{"model": "image embedding model", "dataset": "single toy objects rendered from many sides on busy backdrops", "train_examples": 101725, "image_size": 64, "crop_scale_min": 0.8, "horizontal_flip": true, "translate": 0.12, "targets": ["finish"], "num_classes": 3, "embedding_dim": 128, "arch": "mlp_mixer", "norm": "rmsnorm", "norm_position": "pre", "activation": "gelu", "mlp_ratio": 4, "parallel_block": false, "inner_norm": false, "patch_size": [8, 8], "conv_stem": true, "layers": 8, "width": 320, "am_softmax_margin": 0.3, "am_softmax_scale": 16, "init": "lecun_normal", "residual_init": "none", "optimizer": "soap", "beta2": 0.99, "lr": 0.0024, "beta1": 0.95, "shampoo_beta": 0.99, "eps": 1e-08, "precondition_frequency": 32, "max_precond_dim": 512, "one_sided": false, "adamw_lr_other_params": 0.00083, "l1_shrink": 0.003, "ema_decay": 0.999, "steps": 30300, "batch_size": 256, "epochs": 76.3, "lr_schedule": "wsd", "decay_fraction": 0.2, "final_lr_fraction": 0, "warmup_steps": 6060, "weight_decay": 0.07, "adamw_weight_decay_other_params": 0}
Rows from block 3 of a small image embedding model, named by matrix and row number. Rows with one number belong to one neuron. Each number is 500 + 25 x the weight over its row's rms, rounded and kept within 0 to 999. All counts start at 0. Numbers have three digits each.
After each neuron's rows are labels from the 100 images, of 14848, where the neuron reaches its highest value: "lies over" is the class under the peak. Only what is clearly more common there than usual is listed. The data: single toy objects rendered from many sides on busy backdrops.
# fc1: MLP up (model.blocks.3.mlp.fc1.weight, 1280x320), inputs 276-319
# fc2: MLP down (model.blocks.3.mlp.fc2.weight, 320x1280, transposed), outputs 276-319

fc1.729:445502547487523536518517469502515511487468511496517502493511511492498502458465520512459516466553488503501486509502485536484478537447
fc2.729:510498501523484483458491504518531503470503477483465469512494537540486502500524460498475487494473509506552489484508485495514467480547
lies over: white part

fc1.288:482515499441486512485498471505499512498534488510484459484534503487544598500533519528503491488486522453449510481498492509497506498503
fc2.288:432487506474515514521498543528477486561531467506511539462478500497474505508538500505489514484489518527530500528491477493460501522506
lies over: part in the main colour; white part

fc1.322:497491513517481501484482508485520491535488497513517486483509500558474517513520500492541482524471482476511494496479500486511524444509
fc2.322:493448463516462496495489511458507535504514509489497500488498468566512496506518502521489500457525498506473499500505508467510483464501
lies over: dark part

fc1.624:486494501466483540500473488497548491519527473521474498512513528487534503507465471509478524478490549491471477545527516530520502531523
fc2.624:501525540501466587490524505528531534485490486495501467490529499479488471488488512511501531522457521496492486524499535497522514495466
lies over: part in the main colour

fc1.187:498457516477515503487508475496493493462451505494508508506438479503547487480492501509468498473510489472436497465472482494499501463528
fc2.187:490508485472497477501535492523501482499490524504502527508541476582515452509500484505470480508490477541533496505511486467505515522515
lies over: white part

fc1.85:477472485527526441517453517495479473447521471507519496477480504507498500502495497549561474507489466492499474466561483525516481459500
fc2.85:494500500490532500509508499488496519507474492461454493460508487514477532503512510513517502463506480509491474504479509512533497508502
lies over: part in the main colour; brown part

fc1.732:527492536535495536496495482526499488474535545502537493469527502520507504502510512524548496512531515472505521482519442507501498493500
fc2.732:510505487455533555529475491478520538507488502467467502458545507482498559495489491485535476487507498483494497465515488493502508487521
lies over: part in the main colour

fc1.562:417511485504486554541495493504555536439487518490487475483483488498516566487502504494499506496504444475506500488501482477524529455523
fc2.562:464501504483553480514541454486508494511511486523484498498519511555523473488475503560513464497519510480521527495480504479511509462475
lies over: dark part

fc1.150:514513503528493511487484471532499488505504473531482545488495501545508494502476503484495500499478527489488497489493497569510461454505
fc2.150:551488465462459531486508449496444470450498499501504501521541495454567458497490463528504516479510516487479535510515514516541497523503
lies over: part in the main colour

fc1.52:495503458482501550521520502482549447489525462519520500519465499480483514498489495486541531507524471485517516510485481510528496498497
fc2.52:483521500452525514506512496518601460507503518463495494503504508495436499505481502496500491528514488492456466507494488423493498552577
lies over: part in the main colour

fc1.640:460493542503497501523486510504509479515495496514464483496493513562496508478517498512496537504501499504518493470568541500482490503494
fc2.640:512511538499541505540481486554520495542490504520527484468516514477495497517512479492496532522504499474473508538479495476496537464493
lies over: white part; brown part

fc1.312:491553465514500542524480487524488510497492513499523522512504499510524507458520526464507478467473493466508505540498515505485490488485
fc2.312:520504549500506489495502554508557488477502494449474469449508493494514498520532488498514493516501487476453473483545495530510471508503
lies over: dark part

fc1.5:514506493498453499500494501485513507519519500509508464517524484494516499498485504560507507480478458497442510524498516518510450509477
fc2.5:504517512498459481492511458475510477504542556483541490522489521496540518482500487524510512538497430531510510583513477472526496499529
lies over: part in the main colour

fc1.29:504447520512512493514524504489487511465497491477495505512514536502513495534484532501503500513490480487521476492503491519548495487507
fc2.29:497467494488486517500446510538520535499491534489470491523545510469474501525493548481529521514499478493507489508449497443576507509485
lies over: white part

fc1.183:496487508521474521510489514512518459506498492529539498527478498491422518500544544520524528495486484479526528493424504528518505461464
fc2.183:508481499489506509448518499503542452510511520518465496436472486508496488475498517575538476482491533490510512476519511512505485462494
lies over: dark part

fc1.533:442438498504486505531463503522521459474457534503540492483498521507469496497492478510500545514498508546550483508523517426501499484497
fc2.533:494496493512523464517469518471510531507474497502498466401533496551540518452519462499542517543463529482495496528516492464526485476507
lies over: white part

fc1.117:501458537501495524544498507546516502534496562454502474543476521501517476470519472499569535530480513488496502533489474489477471466548
fc2.117:517507474472503498518506480485536461497505563493498469493508551511487535505530501535519512494465497480459511491538478494521501503499
lies over: part in the main colour

fc1.145:490480488490476524528490489522514475521525507524511542499480536512519527472484510498493522462533510531513471471498478512481510508506
fc2.145:530510536450506511484430514439528484537489463529542483524516541535537495497484467496522491492494477525499496506475528486502515454511
lies over: part in the main colour

fc1.660:463500536494510516478524520497499501481507511453456515499463490498451484506496484485513447474521485447542454504523540562469517513447
fc2.660:496471500511487504491461506541472517506487482534513469501522519490545518472503573449505560464475507461577450528447488526475501518519
lies over: part in the main colour

fc1.317:449522489517496478450487495493486489501468490536519491452492482496480529500475486534485501509479500482535488468534518516532515482460
fc2.317:480456506463553490487503477512477488486483542503506513519506512495446499509463500525467537511527479539471500492539447481499507514494
lies over: white part

fc1.228:491485522486483480472512406493499496567468491480499498527482496447526476503496516488515486499514523511501489477520474492520469470523
fc2.228:500507489525544476505478455503511480533508496539468484494459564451510525492502504480514502473489537488497500516537496503510501510529
lies over: white part; brown part

fc1.297:542557495494512517522473468518522482485486504497496522505465505508530509521519494500539503514479531449487477525431512505510439543521
fc2.297:512485488503500535536452507438562521506480524479498518456516500490481516504515490489518489496506482498466518506531506502502499487452
lies over: part in the main colour

fc1.588:561508543463503498508504494478489480498504529518479524439502473489504446539498513490474530471476481479548493518512529508500493518489
fc2.588:485486497500523502541528501479527476480523497507511508465509508499506497453524496483437487500509498510562493486500492474510422514493
lies over: brown part

fc1.553:499488576510495499503471483453503520470505515495489476482450501519498476482477475505466511513516489498486497521510473476524504497504
fc2.553:509512448518517506533503471527450488510530496504490486492480514501527482467538533417500517497482448426528506506513503498549507487491
lies over: brown part

fc1.716:519492499481539489497510506543502492515536520495434520473505534547455490503491520466507508475543481510452461545518515541462464486527
fc2.716:496506501557505501520483476550485473478557526506495457472505491471503512533516559496494496478453485481526509513472482466465501505469
lies over: brown part; part in the main colour

fc1.763:510487536439490509450486503497472456495536473481538515497492485500508494514504496505481492500538496510509503475528509492490500488445
fc2.763:510532528501492450491495446514455526499518527461495521458533486489510475496505503510492537500485512522558494501487503491528526537477
lies over: brown part